A small image captioner, trained from scratch.
Training: soap at rate 0.0016, 20500 steps, batches of 512.
Data: 97500 training examples, 107.7 epochs.
Rows from block 3 of the image encoder of a small image captioner, named by matrix and row number. Rows with one number belong to one neuron. Each number is 128 + 32 x the weight over its row's rms, rounded and kept within 0 to 255. All counts start at 0. Numbers have three digits each.
After each neuron's rows are labels from the 100 images, of 14848, where the neuron reaches its highest value: "responds to" is what is common among them. Only what is clearly more common there than usual is listed. The data: rendered scenes of toy objects such as cars, trees, mugs and chairs.
# fc1: MLP up (encoder.blocks.3.mlp.fc1.weight, 320x160), inputs 0-159
# fc2: MLP down (encoder.blocks.3.mlp.fc2.weight, 160x320, transposed), outputs 0-159

fc1.72:137174185147150129136156193153061155167154088117093154120147154119098170119107068061166111164131145142153065150163132068112162134162192096164146125077166118147197099163093116060115128095131075165127131135164069098136097115084140091171119071127191139098170127083103163113107140126108125117170117152103121112102117071146086116059174104149163156179121173114117172112158145126109113114094141126094110115122117061112123143147082162128103150084135170167176084135123108083144138129094126
fc2.72:096099172122119108069113074128132153076139126162104065100187131127110107105056114175154055218162063141093146107122113135101085119143156113122163119131122106132171114089068178189167093209170161169069101148137112135051141150166136143094145121145118145136139118051108075141119136118171092120128161124110155141142177145132122153197131147107141182072122094074149150133114109124107134134184140151144133139150147154108129154150137162137124124073118091182159119103076160120132089118142122
responds to: bottle; hammer

fc1.112:196129125160129174128161108132121160101166155141156154096084133118201101155141109180202163161093126154170194085112171124121157116142123088164164125145135168139148167109157119162074119098152152107095106103124123147134069113099163140139093123095087125154172113079181188110122112213117103159172147184159196084148137167129138135151081106144115160100101076098088163112126138169141155147104196114136130109057108068164137143145096142078116114112159174151115163155160113084170162143123112
fc2.112:062089136129087108111125129107161182122153157103104102144057178160160145026115158110154137206112084138149135099069129115158146114174188109129090151118148129109150170142164118120172131156142083122112158121133103138096073116130125122125071079073151106118101176086119110123164150146106120106137146073124094174097176149101179117163115144081104155165113158165116113108110079063116124186125103085144146139111113146042110183096071161143132104112077179141165136095096141155091102117152117
responds to: count: three; light from behind the scene; trophy; black object

fc1.142:154090096136186122137085123112108094146116139109114138133119134036183170132140124178087097119149163108073127177180096074112104124174154124071138155080115095130176153150143149090124097109164094161082129101128116147114130138109109154191130093115208102075162127089106100152105115111138076150092133146147160150206172108061121145123115204109152136123135089067135069095081137130174084094118112143149063097146122046086103163125149138127139100105143111076122133083143116145105126114094144
fc2.142:170103141115168175082101186098177198157172077125125061158084091108144073135135078163161132146097111144116133161141126091084176091117112138116138121219149065127168111103119118152099163146109089124117134168143152143149101103168148116174110073100145110136066144115113129123096161098134099146129144069087122091071113131142153152120134091092133196163130142075131113138147125099062128104100129155133171120104133108135180111153154146176108145099102114099149169147043134146147087053129064
responds to: bottle

fc1.26:133113108125169093157150158176173173129167138147141131100137108152186127111154135134146073157157132122111137095137138111079098117186183139128090130138120139153122128171132188122121141176178150201152159170133142149065110136096121139187105175155082089122159093154085180111122109144149128107107143147110130146146146115173049116132158096109143175082086167095103149128071144134175186057165104184129140180155124130093084134138049165106142140197136130121172147193184186114102122155156134
fc2.26:117101095150139109110103125140156195126164168122123104094154159187118132163178156142151101199110159057145152132061133148102157122114177141063140105114092103047171137075090076070065154089138114135116110156109102153084045127124133153119134119107149107119171165175138128136175167157156103172127140135121132136122158115140137131141140110153150146149136098193150130061183130162155132043097114153104162156102129183137056125180153135152134142102095084107113146125084124168162068115147122
responds to: trophy

fc1.252:154169111126154191145140172152182067124168103125164090161181132094064090137122185110145185146102114119117184138081146148143106112129127152103116158120157087192163120090082119151097171139126146162128085149216141145164140120071107160145149145129152159163173134124159090130159171113204074114111166146144174146123137103133132094110151133168157138141172074138080099161140122155110137129131206104140094233128124160128109146156131124171108065136111150141116107137139168095101095069144166
fc2.252:137130126111118118178141138110166176125127157098123141148103062081141087159084147088126113159138171137101110190134147069209149127108143081126086153031126127153158139086147129137161142107129179091129127133184109135087118102091088183087127108150113055088118115100138177140130076123149101076137144088143152124143161075148155166159132096106111133220106124141151093109141146153125086208094095103135141153159104069150136169098123146111109112167186125111066180117125113097123127180161082
responds to: barrel; largest object: barrel; ladder

fc1.148:175144183104128165083067162094119138172102158114160118134182133161192063130131111137104134169161037173172125087158106132123125110134130052131102130147134101152093083128120147190086130157099126137161186100117187059108148159126144085140133118128124137181104129130118085131167129130054143121097165127134133103136145173124126081163083122167112149134094138117150171123125172145142135084180065180149171100169095106118188113109099167106095130135063125142093167168148123132121101070112077
fc2.148:134092124150094125161130130133135155117138111091099124127064110162085132094180100151168144142191161148150162136167105102110134108132171104105214122100066103141117095123137125056104145152148153082069079093077150142092105141181115151118180113104121098155088171110104152121144142141115132179122154141143129077131095145191131110179053169157107142079179141157199109121166095160128153147114204151141108128161181164114151172106098143143113073137082097111154088097110036113141147095114139
responds to: boat; largest object: boat

fc1.70:169103143114111174072145138096116097072156144123153169225107087203129139137206082094097083119103125164163045112125112125152072120105139153124112102112158135156095087141126149153164152105123175143129073177196125096113131157172157104101143099148112133132070123115154095132143108106115140101128135081118072137103184123164168166136147135146138126140119145149077149204096093136109094129079105058157084097152140085138125213111137165174102100097140109106131081129117144170143149129126088
fc2.70:104097135119138167109104092133196139092141138131098137125109201146171172126131110117204096098138129166134151145157137109148136125106209168118108149118140134100199181143096145120082182122076121137122090147095123130128201092169098146207120093118174156188106164135142111121079109089119118134191161055153180128144130149160114109075133123088108131171184112121108174120144158122109104173158128103147075146086118147110156207142144177151061181150165130156094130075140147100124097137114110
responds to: airplane

fc1.193:118143098125121126119110152126149113111106135121134142109110124148121134103157087174099162138115102084120158127097107135087077134137102058110091120096083124104181107153154087163108151124101128067159126114122133098089137033107117100138103099133123141069120107169102172098152189094065137115168185126128092200123210144129096125110098175145105188135100161134120128105100068063083072109145109118125066148176102181164129130113137087177181154189128107093100076100088076134138123175086159
fc2.193:115109126138142102106157123152067146152095143136148126106103133210119125217114147105125115114119110085166153164176114138145108202083157153147164125099147093147111100078107099132135090128127071088139114170139127198171088157166157140104169195149142143130163145064127166117158100109106150069166148070070149096207066119160155113156107134142113104137083168158156102153106127144137096074186108105187110178113096049120129128142102125123154113190151112102087142171118164113118155128111150
responds to: bottle

fc1.182:083085178049100167172168124135096131137108084159102202148138119096117190144132112115109167070090072090124108103139139052172139066092142162145130120099122093159141118066137080177114147173160162168082111099137150127077151121117144127128146155143065142122177098116101141119154162127154105113111150121072182115104106109110103162157059136136172151110141151099103113214107144100095096114096134164118096139140150093148129126129182119096105145137076117071076150121112153118167154118092056
fc2.182:088165161110097114127142154107123108167142135072064150132103116123148161084179124105094134132107113129125083140145134134116164094103032079152195049149138139083120088184131181152137092145143127131124131095109180180112134109136110137087091126132132140107140101139150142151128121180113112191180132111189113177148113115079154124129163100100119062106111110124149050163156118119134045124197072136100074106110083125125125180068165176105134119181116138134158129162122105177095159080137112
responds to: chair; largest object: chair; table

fc1.98:133084108050182166074109114166092117135185095127092104092171053134122128147168164119182126099174092142135151146193176171120144066104157164125154113155107056134127099087092061108104090098102125194146118131079175073177114133107102129117123080131140130129141125119108157103094197100101139151134187149106107097163141121082130088120139171139131135147116151124171163149121093128194123140135054066149099105151090163121154143071080090113140107098124137094117109124135172119118173149131111
fc2.98:154162206146135098167072137119163105130107148110192076138138118111097165192179108074109136145160117125156087190150137166057101153153189094176172106149144139184122167175168082106149126145136127179131085162081102115127077105116143111096109113120139079179084155139171140158136171106178158110152136149197111075136090146100137162129138122091083067158132095137103135125154190139110117117105155160193131134095175145134152078077143146117158115133111136144131171144109102173156101081163115
responds to: trophy

fc1.156:103161193159109080127156114094131130087149135129148137075163099126105135103148088071122159088145113121143139163153141132132124115128137162103096108205105123141109058110188139135145166140126126164133090152110072170214114086181135083157077084127143148153102094108096069151086116107133091108112157111148128141094077107133109137134102114108139142090129125089133165142105088221098094182135135123185085145090092136149112110145120071154113122137056106136097148081126154112168132029104055
fc2.156:142108114134192156156171108203152111110049165093113151159098188037133067153137104100124126144118127136104130154121153120121114121116072121138163144100129172095059122118157126123183148184092129171158153126119102113118111120122139132124134036136174141124156104173108142128113103139145092122152180149178120127141154097177100145159120117135088121141202103118159161150100145012109127079141089144164131134085124144140122156133073106225107106143137158165149130117137096102130118076146180
responds to: count: three

fc1.96:162143134160113101084179169141146102153110151063130092144177111125170165133104120095153131149088069090112126135110134022125143110123117077135122098108150111152101166106170179178134065093084128129125124119147127143115103173114080188109121089066148055123131084173129109091102142142104112147110117112047092171112118077139101154115140143228150088110190140146119082168141082122120064114122131116131093143086092065147112118084130121118147107100123117104104122119181148107150159108194115
fc2.96:097148110131083148102117178091115127138091127123115108144130084117120203125110133114070111130168073105096109095181055162111145171105119130052073170101163154144124120146131146127172077171130147089130197126095113146141126116123131141150117096097126129097098121125166107153117114154172179091134160133120152098100139211173104075100162109190137094166170079129124080190069099145095171139125158154114184129139080184160119165109129102083170115203128111093137180133109073170148159125135122
responds to: chair; table; largest object: chair

fc1.265:142083157150180149064134186116112144148114136095060100094135099184123114166119163109157166174091108134082113111118171124096117180121134118099141102099149160146120130145144124109117099134116168169083163107064085137192130149119175122105088138137144114145172157138117131142118066136136149136146128065145091173137120160165087100090186129162116164085104148114153160107079113132100137075204163172102152171109099144188194141068085116159129126173123160194112144160139200126121141150072071
fc2.265:126162133156111151113064108160077172176109127148104104084158155157056137080124114119096150091131120128082186142167091099136174130152140127071109083170122109107190141130121146056094167120154162107117117132160160154095150165138201129068163138126104079192164105125123186112066089152170138088176116087119122153133136127167123114138165096052121148084147110133168123177166126096163126127134190135103125142137127104140094121157116157084136166103076133147186157122169191123149053127140119
responds to: airplane; largest object: airplane

fc1.56:129156145073156146128095120131135130134120109119148154149123176155096126158080156140136097068086149161080059100048089102124107124120115128156114163141147120031168145136093129118100151097134143126135152155142140108134116138118087148136097086054160138146112103079109121140166102160115148147120133065155130086093126186173118084143159112154148179171056096116167091162141084136164140131103068090155140092160088143240108146074122134110155125090106122220111129154093092105136083119097128
fc2.56:116090108155143079107143136107111110107111140106140076147103087129107160132077167136117117064147042102155089111082168157055060183116079163068124124179161137146105072085148157111149178152124139115156122129112149135105141142129091164143101156156162147199090158164131097109174143138136064182098118131113126123107134145166157141113131141095156147178127106106078116100157207155152164153105094115181129071100152119119128151166093110123103134087076111142192141145092150162128186074079097
responds to: barrel; largest object: barrel

fc1.116:104120131086175093167118124105172089173128123120117142155105111116106142056108181155162104110136112124096126138122113125145123132138085204151129164148077111100131185147090109127109159122149127129105113195132122126129112151104114075087059112094168092171144158140131046108141050167130108088108045106171060153149130100121085133167112097129136099110088120113097139119112102148087144154142116133060129181053078154085135182145134150104061096129109165134201142140143112169180170109127091
fc2.116:144098099170146199184167094144092138137145123094169127136138129161121160099167135138146117156122135118117152105074096036177168130127179144126105107110149120167094124088118106167198120152119101112111092106098140138145133206091147136102142161167058126089153137124103172139116123110161118089097120182179193136143156122092153099186107117158197058076063209125120140155125124161141133109159166099167160110149172073103132175108119094097152136110134096122116183162151120114113070113162148
responds to: umbrella

fc1.186:108097136124123115048157102149083147139174131097103061116096135128178131054121077105157137150072165116114145131184106223153121063143088139161096060133101117151163153145141158128097110107175079131130109145084100126119169134123078165116109130106093076149186143106144110107166107079168117150113128119179163095197142151121154154102173121107090090110100069104067133071139130126160181126109135092143123122136080133134113169108095145093109097125189129176156134153125146131104182126106065
fc2.186:125128175161095132153185133104128136102168091123149097153128120148084138130116103114136114187128070133151204156124042111166175157115161157159119126145111121106160102142092120107144157114065082135137116104131137150094099152084157117103111117144142179167126115127127178079089149092114074130162131151181129173151080163062114159092140082166117176116039144142123132113145094204059137117109156124129118099135135163153187089100112192192096172128182148111114127154121082112126051126092123
responds to: boat

fc1.217:094081087127129143156116112226129101142152141154103149074179098137180186150116093145133109129118073095059140109123183124120103096140137109137141149131133073160145118097189135061104137144138055121126137142140173141096118076128109047101168162099121098143078119132155182054141159122129086091159136165125122138181093131119107043108134087140170102149081114093142146096153151062136106127107127164141105121116135154087175112109178143162113067114147140135135144160176189162135106122109083
fc2.217:178130119111126062100144169068121150141136157125131140110159127137130052147153129097138138112096134132098136171142112066084139095194131094135163186142156080184104112115121145188148125107140141132112142155128181082154081098151129158120122107188103101106121122139058184172120163118123089077125152148173171154124116133159137146152079161064158120082122112155095131147125199154131127180135121092147166191179154090126153065124094136085134080121103140138102099087100066150074123132038152
responds to: pine; boat

fc1.32:136106114148183101086086177094105103147162131109107131168124107134127146140192172042103133160123097185151153176120124151108097101081115082143078108176128175128116166071122099120075164171142093149113157132162101136086189141137125128083125177150098085162103223167185116131137117128107098108144099135128115155057082168106106102104168146140124139172097118166120156177138190130139104129159166114099098148124182122177178092163095124201124159142112157158121137158110180167132137163129159
fc2.32:145132114099097165123172159109123096120149177143059081204110163140165119081147141153144125138073116129123101095148128173161109136146197188164142103082134111095151164146179115094082151171175126083121094170186135134128109086149127140182136140107156133120093165183094200113165096161103127111149143111138160178163171116060107207176106078167155057168109149152126162120105170129119171105096158125105136117132106141149158138102132123106139111116140165090041135127081098147125079137151097
responds to: boat

fc1.113:116151111138132098075081097097156142126106164117151179083138134136131172134121163136109114119204148139132087087127122088122140106117072087047180093111069063103115117135115103168121130161235126183133121151074140092136140099141144140077158130184134090132110117097100118103145109194145114099136160165131129095127134142060099044091100114128058173121129138105104175090134148131170168125099208126122114161141144134109166169123122125124093079093125148111097090080165162145179128146091140
fc2.113:175087151112123109097130104185145152137130065093137172094129118109079091193093142171101127094110113179113165115093116153099094134124077096102117075115142082063118172108078087149136077188104163134096092089127139148137153114134148132081098156140162111135077060087097109150163086133133117066135158087167168086151119098152085140101146153049061166074100086151104165211163141089137110152157114100138064124131156145137116104165111115156114115184146137147125114119105135094091150154140139
responds to: pine; largest object: pine

fc1.309:091052125120085114117158140127097098136084209094100084108134158098113145080154101082107119113063118137135016151105050163105135065169137134098091130148160149114142105145115086058101085128118131090069172145136114091161144079146114109111123110134133076132122062164118051127120151175163106168110137160122171131098130181104069155102063111142098161140128117145128142081144143117149100096080136140117114141134154172168132079123137110136163108125105174128112161122181068134144112098125125
fc2.309:135096129207160117103125127114098132154058113177076137113131145155111120139124076133075083124182142148209123053151156110125119133115087143116134099155063057136115117105104103112103115174113135105102103144127123163174113149134059078142156129137122112160085085113162109148056157109084086095069080159092117157150109201133132187123209151158074182146128115129122150115168135143120080041139137134145131175103135149143100107119145129150136089123083176113100132126080131116131143085150101
responds to: count: three

fc1.203:090179194099129100165158164197159082107074086155117092114095178098116104112152134156130195081138140092128117116100150122136141110139134099123165106154121108163104080105172114119072108161171158148195097138125106103148141100126113154159122149121127065104126214157130162081109130117117099112155088084139099143172093123088103142114138091122080162079105136104094180099115104186072097126110142088096137171140100080154172083125098143072088089160062110113165094163131165104198115155126139
fc2.203:095102132113075115108142112084168063168178116114106104109144121119137084188169191148153169127149108049123073096142162156090111160153100097118051081164084107136106105097089150116155109146144131104115140208159117116069121111092142192124113106130153161179149083159095112113104126075074117138139132079153151149184151120141162109145175112135130138152091132136143146156212148078166127114113149206135151132129127090096139145084113145146128156178136149100066115122181089162123173145125178
responds to: barrel; largest object: barrel

fc1.268:066086074141138140109071141096082089133105093130138140133137144123110105141102094072099109071089130096089183174151070156134143134129118053120132146159148094177116098140121133129111131094103138114156088087107110102185107108170119114138194177131081202101119172117120103106082136116154114108106139142106192057104073110153065176131107126119123118077116174119136119197106050155077166093180083122106126156154092161145131150082136137134136105186159122157117170154167116078099141105149133
fc2.268:058166132107124142138157041136090168161171179127187126109080071159164135118146156152110184125192157092142059155103136173168110118103109146127111191144171068089049204142059134172140141103132111162152096122141119115159102131127121064136072082087154103145115147123129113134113085077125133092107159087102109138116160107177153119126185164142137137081136107121064137079137141128170153136158127136148078112079145171095124148137126129144131121173114149136111119129165127050144130094123131
responds to: count: three

fc1.315:107103156121134127157098160135110155116092113063082085143134136159111100094163123142196072071175126135151159124158092161172099159050094044166098130091109122178149130075128169160094128194142117126106182147109129082179192126120098160095155155109110102102156171103107152134173076146120095089124140176187157130119071166130060136128176143095136133205077080144110180091120117118147110128177150121154156140129139145084142130116094141162151081152146130163133114187121116131098132099141144
fc2.315:062107131173122101219086165155131136139129129110118097147119123171183127129154118141132157133091098168129143159112131119131108061098125159091095096108140112158166130207063146152089171136141185125083075175150132158180149089166170089146169100111117119090136166125225192135103123154136131105138101082145056184089150149074144157149156098107135142113156096128201067130136079159116117177155163114107138095136163146120131108094148110113142111156130066139133172092096130162138121138123173
responds to: boat; largest object: boat

fc1.136:108109133110087134084067118119138124087115098128112130111162109132117101088099149141126127106047160174103138103077163117092133070173107114120130170164093135129064082111120111157096145192094083105163144178130126127139109140078111201153190096169135173101154121113149129146058092130095112192117171201138091136163141114123121180106157141180073158089128076152169121103165165132125113102119093119137085073115154165152128105084120149092125159132162057140137124116147115140145156126235145
fc2.136:103162105170129137097045081177185110148175111159188107133153157125165088099179159127178174170171133132141141126122119140144117111198107059107122135122166159153095157124146197131170123177123153138163100119088137093105108153142142170095145127163100162114121155139157154154157117096073133137095108115125115131117148138090112142141154146075139060146180106102133107119115037199114129082117070098102153180151110139119138116109075072067079110149136174125181146144063118103116106112172115
responds to: trophy; flower

fc1.155:090174159134064188135095146219136134124118152104176103185115100104085082146085086166107145089180091114083113088130115097130169160143147126130117141096147101138156097166079112119055149144090198135084135050164165108150090141127135056160168097146132094107068057070154122092140120116118103145128115124138087168143138162115090127094121113155168164212119133144091125167154124074116126138140154149120122117121124141133103146108121125149185132189147179128089102096174137102114087133113156
fc2.155:193133110153158108098093091109143160134127128105117137084103082102059173186124130116146153142017185129036166099106177140114155178125113166082120180139169134151147137129119116067100183111187114072106143098137157186112131122106125185108086142110118167123140174123115133122136107176111132204140087121164161139139108138116116138163127137140065119117166137129093174119106142183077179150133088105105147121123138131067108085131169142100104105155133107097096133188114168141151149080144167
responds to: bottle

fc1.27:167093131200155104096043112152120099123082152123179138077105109084130141171127154149105153174160132091079151183152152057123122140091120158100126137135178118083146186096140139158093136137112160120067128180106116124123088137080126105136131144112137104106141119096134101130104142185156134098132143122143221183078140130169129084115112161180125146176141097135134129167095157115113186081115175113161176184122167194135106131127080158153206158125094073103142139095147121115110056115106131
fc2.27:063119182177101138112121178133136075109145096172056173118106107048097093153127166162125136092150134120136121107136159108105137125099201157103121106122132121150147137154128111150141147106078166077144119132136127093152125101105102113129126196151110096112168093172195067094153109135129125146126148121096161112087116117111093143119119140099139130061179053107107142128110148111167128159075152174218128163116149141100109113147156123166121130056145137052070200082136170193138144123121166
responds to: barrel; largest object: barrel

fc1.266:106042107144122079089101099140158128132076112195151111132145144145138146162127140092158138154128134153180087115081158217129119133075108142095140119086195135158129100071151129127114061121095110137176117146098101127128145142122156110135160146058131158089146100162126115166155108180116086114120137137134172158115138121096110158139138105131203132161201065060156182128167138157169087122137176111136119138166070146193088132145134141116156137128111107147153118161120084141145158158211200
fc2.266:149080073153188118178107170155188154133112131211097095179177097176081132110161122149117182124073130159177185107139198166133132122111152155100172122099126117143145079114112138071090180165132106092163163178190156086146119134102137109126175134126107162073096167120146173131085129048106120121130117121113161116136138163104157123105161112092132176082145087173112102188122117143121130135110083116168079123131123178146148173076129120107101173167074153134140138154155119154129104175144139
responds to: trophy

fc1.272:074189125091173121126100110108146089153073094127120094145104137118086137166182166092143188129144131141116142161169108105104102113152114139161105048085177155133198110114131161118091113105077094150123081078103135113094167106109145157134142160097237103111114101176086094128081111111137063195112125147120120097148139153120136090114147144156100130132127114122141084083095062196135070134065155143073114152119129102098166129149117132201109118134070136149166098119092106123129163171115099
fc2.272:101148094112116097149121125144111092134129125103138125113162118131092148082104092121193142141154118136183129082116106209127201131134165160138177142100114105124140147088083127121115144137158126209099208148128130154166152139068125178210154085118095095154147126089121126156166167172177108099104097064120106152162162183155133051194185144169129127115097182109132174128163111133127123180138092118124051101162125122094112155134156100119103155145169065113091089134098110137069119128137141
responds to: bottle

fc1.124:089112136123136160128132148115099066108114135091056131150121098150061139198121083127174067099121080116097111169122097133149136082151122124075170092142106093103142130136115180174100077122098077093149081136130117137144174121114130157129167115067058052177120131124116213107117122151178049115143097162071083083153170082120204121131160085179106149153166181175099108093111104100129145093156133111157125155108122131135113153113123126079124160138153119123122181138100136101149114109137162
fc2.124:192163148142094094092173134119067102123137120109084120149125145145109076122041090201157163203114083093154084144102120093120123123179163094056133117100191180103104126127113134148137084146169176166133151095054155123153116148169103163132121176190148128136162134141118082126105167130159155095127141167156142080087124132146133172113114141108106065129143105143140090102128093152123157137113148133119109102112135186126139110099090069147033093118075156133127134183118142087137104087084129
responds to: umbrella; largest object: umbrella

fc1.139:125120143173157147117125132040130110159164095172135165138107139107118142115139095098206114116169165100022141099119119151145151157200154093153124132161187125152105086138092135097130170088120146103148086097130191125135136066147116166102068197145088074117129169141082074059150113165156080094086165066144114154116149129131118121179106146111097143148091100085120108149101107135148130107174115158131082119125126096200130149136083119144086199108146086113144166130172131118135136132113163
fc2.139:155083101122067129137137078163068160119124117197142151113122159163152157131124162130163188167122143083084178098073124131157084088185150161118144121131077139072156096103169134087114205105157165131106127130194112088124132119114070092121141066185102180156127144141095129140157085140153166105139133112132109138133169183186126136118138128117149155109086090167114066142168117135092097065141110154231122101130111145173134127109119134151121151171112162157142088187130144145112154180094146
responds to: airplane; white object; largest object: airplane

fc1.129:170170182077119147153095118101121128172158141096167119134119088140139123162113107115023205101162137123131096120157113179148092173127188136093177104164160132147107137148170109154123152121083126226128122128105113184168147096100115167120152152117066103136086128098103166038107122142117118116095170130126135133142171117135126131162150114161102127080192141177095128128118153177132163132115142137126104023104138145137136146141093139096219173124120097121144121150108122062143104088137112
fc2.129:121129148161191158143154137110141148149130124092098122138163117165176116131122179149068066101096134076150184152155179139119202114135116133121118136163146120215115130081155160169109144086148096175087126091105131192122083118135182098127127153113102144105175116140121099097131164097143146166198076119056168094139072075167165106127083145091069150110111156197143114167149041118145131111175170134084153111105072097135117125186127139152077099126138108129122102135135138104127148141084125
responds to: arch

fc1.140:131124139067127143101157123117163097058125149136126136152123138104132091149109120141098089116116106124112106128096095115082131112055105094203133147166159111135119084148074122122116145133060041149151086155107135126101123113110130070097164070158144103080124136063124104119085042154118078072164058150178128087139186143145175134141107125158132054146111141096137086174102193118179178114126077132160102178134098109165120085162133103087155119076086123151125102125108117125143128085137101
fc2.140:163199134144134116127122124097134108137120141150205149144133133111184130143140069113132139158105152087151124124148139076165115130153091154104158143088134175089094101172130094114131093108083167110179077167115178089150176161181206105150170089096133124146157070132146056086093147113083101096172147141119107121130161121116148127177146117096139124133125081195156185103150113147087133129171081109166158180152140070156081180180176114168107104166130145083132162107166116141132157149185182
responds to: duck; snowman; largest object: duck; largest object: snowman

fc1.310:169188193116135088124143148119147129135130144115176141126076099151144135118147081066140136084154090139110201132135182114111075106107131202130180167195119097147161126166182141119153126139118093026130134093135146082106141126125055150129114225120150151157149174121143103115144079145068113125138123135134093147159179141117087097135109133137117106127061091106083184191127200131178104134143164115099120144134098143140174183119127156129134163139131162115081117128154141130158186106113126
fc2.310:018135112102153083136120113129143122109131147143072121119057181144093075156163145111122136090100110121136161124115179135137149105149151120126137099143162113147100110187114158135159118102196164125109146160097144139118144104192140129093163153153170117138159186161070112123105146177197137077068119181128146157122086159096047206126127114108140200117118101149100138130105086131111140162135118148111103174115128169161141141186150096122183114078102101141112151079059112154165077172129125
responds to: boat; largest object: boat

fc1.229:134075149134131128123188138118150128150099128130175119125192069131172134133149143092084123096125109161122108195103141135164120134123111139162126122126095096051125158164124127098126141166121107098096184170113118098087128138207180137170146112121071172133137116127087195111107090105084200159194142165140164136117120092168112149156159161158137149119142115103104117107182067146153074166099133113197129147091113160123173191105098177191204112117160112154137171115181120085103162114132166
fc2.229:143062084127131073143156106165084123119164082148118094056136178131161155177123118070131133111156116116084084133108139157197134179113115117106081114113145122149090138098125142106173172166067129200108133164138182103198133172178137120120133146105130039134118117114139179164112068104130104154146134131122114156167120121133191145109126160125147183126141123180129105093162071170112113109095088101164171139094098088125124152080146064137171154153188180134148115085076101140086106121131134
responds to: bottle

fc1.9:185098173164141125134160138151125111203169171122118082055163148104093123110073076183124137090138072090122159125138154178055055114168117124110126115131101099115170158143094077129109107161094107118169109109163101114164119139159080127104094163121163137151138160107132082203081130116079074132101129168119099084129107114176115064151108124071131170139092130057132121115157077118155100090092100150118139120147110112147090162080090089093139125133074130142149138104092124150186100117132072
fc2.9:123101163129139167132151117047162122177113086092110155032135129127142090137099162097127120113128156124142144095180168124114166109098160158168080210123110110147130117175128143100152122120107144115115115160110142162119104091165086071159119108140110117217170062125133161144166137131137121086144130147118165116089068129170062136121106157152154150082138116141117167165136098076160143142125103051154081195094116113121088116143127162148106167090107175165135226151113106127142063142158144
responds to: count: three

fc1.190:117125125164120103148042126071077105135130144124080124160130124101168087147137116101149151139121117147102075085128135150104136140161110144070196074125113106113058103169101101179158139148110100058074091129131113131111199110129091145144150122117146153132175095115138103097100107102097093154141153168142098128169129131109119131111094172142138130105090065048111130077089142160195104120145161139101107117103143126102137090164116116065097122103235180101069137084147137071087134087161124
fc2.190:124133112082132108048148077169140116198177097162183190149136124129113121127146138119138165141114155133122156107091106204179156121196125112075124150114085145157110118143145146107095185141125113138124167129171098099157146142143081084088184120117179124136102133059158085133120139121100066177135045089131168153155118149135100159153119119147185136199126185090124144093123129117121139120135138165142110082153150153079190091133160125089084110094167151163137128169083206161128102100136129
responds to: bottle

fc1.223:218139077123154118137120144122126142069159095098130095151139129124102150178173143137121157155135073115095106104180198140122108168155121196079062134125183109068183117135104174138152121084139164163111240117131172131131137121156127137133167148162124099109149107086159115143102102104163094063120082122057121145158098145175101146125122141109120141134212107160126145107108113130078144123102153151116175120130129047175157159093113124127126119198155118141143146161114196136124171127114106
fc2.223:132104162042125112155135133071121116144057148156109042136137110115152057110128127083106154137149151187129141090094100143148176119101123149131154104116128141094070230132125196086103145087152145124118154113186148144132180197187175103091133122196132128151162091111142103118097117116153106079074090117098082106115126070175133110093156155111126092128117149084152173161142080139132172128118090110079119123168074160100161175156132129108105147117114128121177115129116153132094098162123090
responds to: airplane; dog

fc1.111:140167114109136139127136186173151125173131088162128144171141102095151162119126231141067124176130094185177107075080163091180133078124133119152134159181181165122138155129125085081079090178149178144112106146163102089117088201094069079086152075169128148127088132127117071162127113110100143148121137166117152110121113109143092143182118090153064147070138092118125184150153130163134132127168189104107158132114127128105133162085151107166119119133157098144195130160132133167095118168150136
fc2.111:143177145112165088108126151163096075135070140191124173145106177141098120109122136148141103144089172192104104093175148116160124092129165081167120139117178156116131136139128119114137157099098124118147157107102129124134140142136152133196115129127138112088098120222083093105144118084177090199093127152083112158166135124168201121109153124169060109187104161153089161083118173112110179122112092133183138124131134136137133165104166151147175175192154164149101139096081204065098133166130152
responds to: trophy; largest object: trophy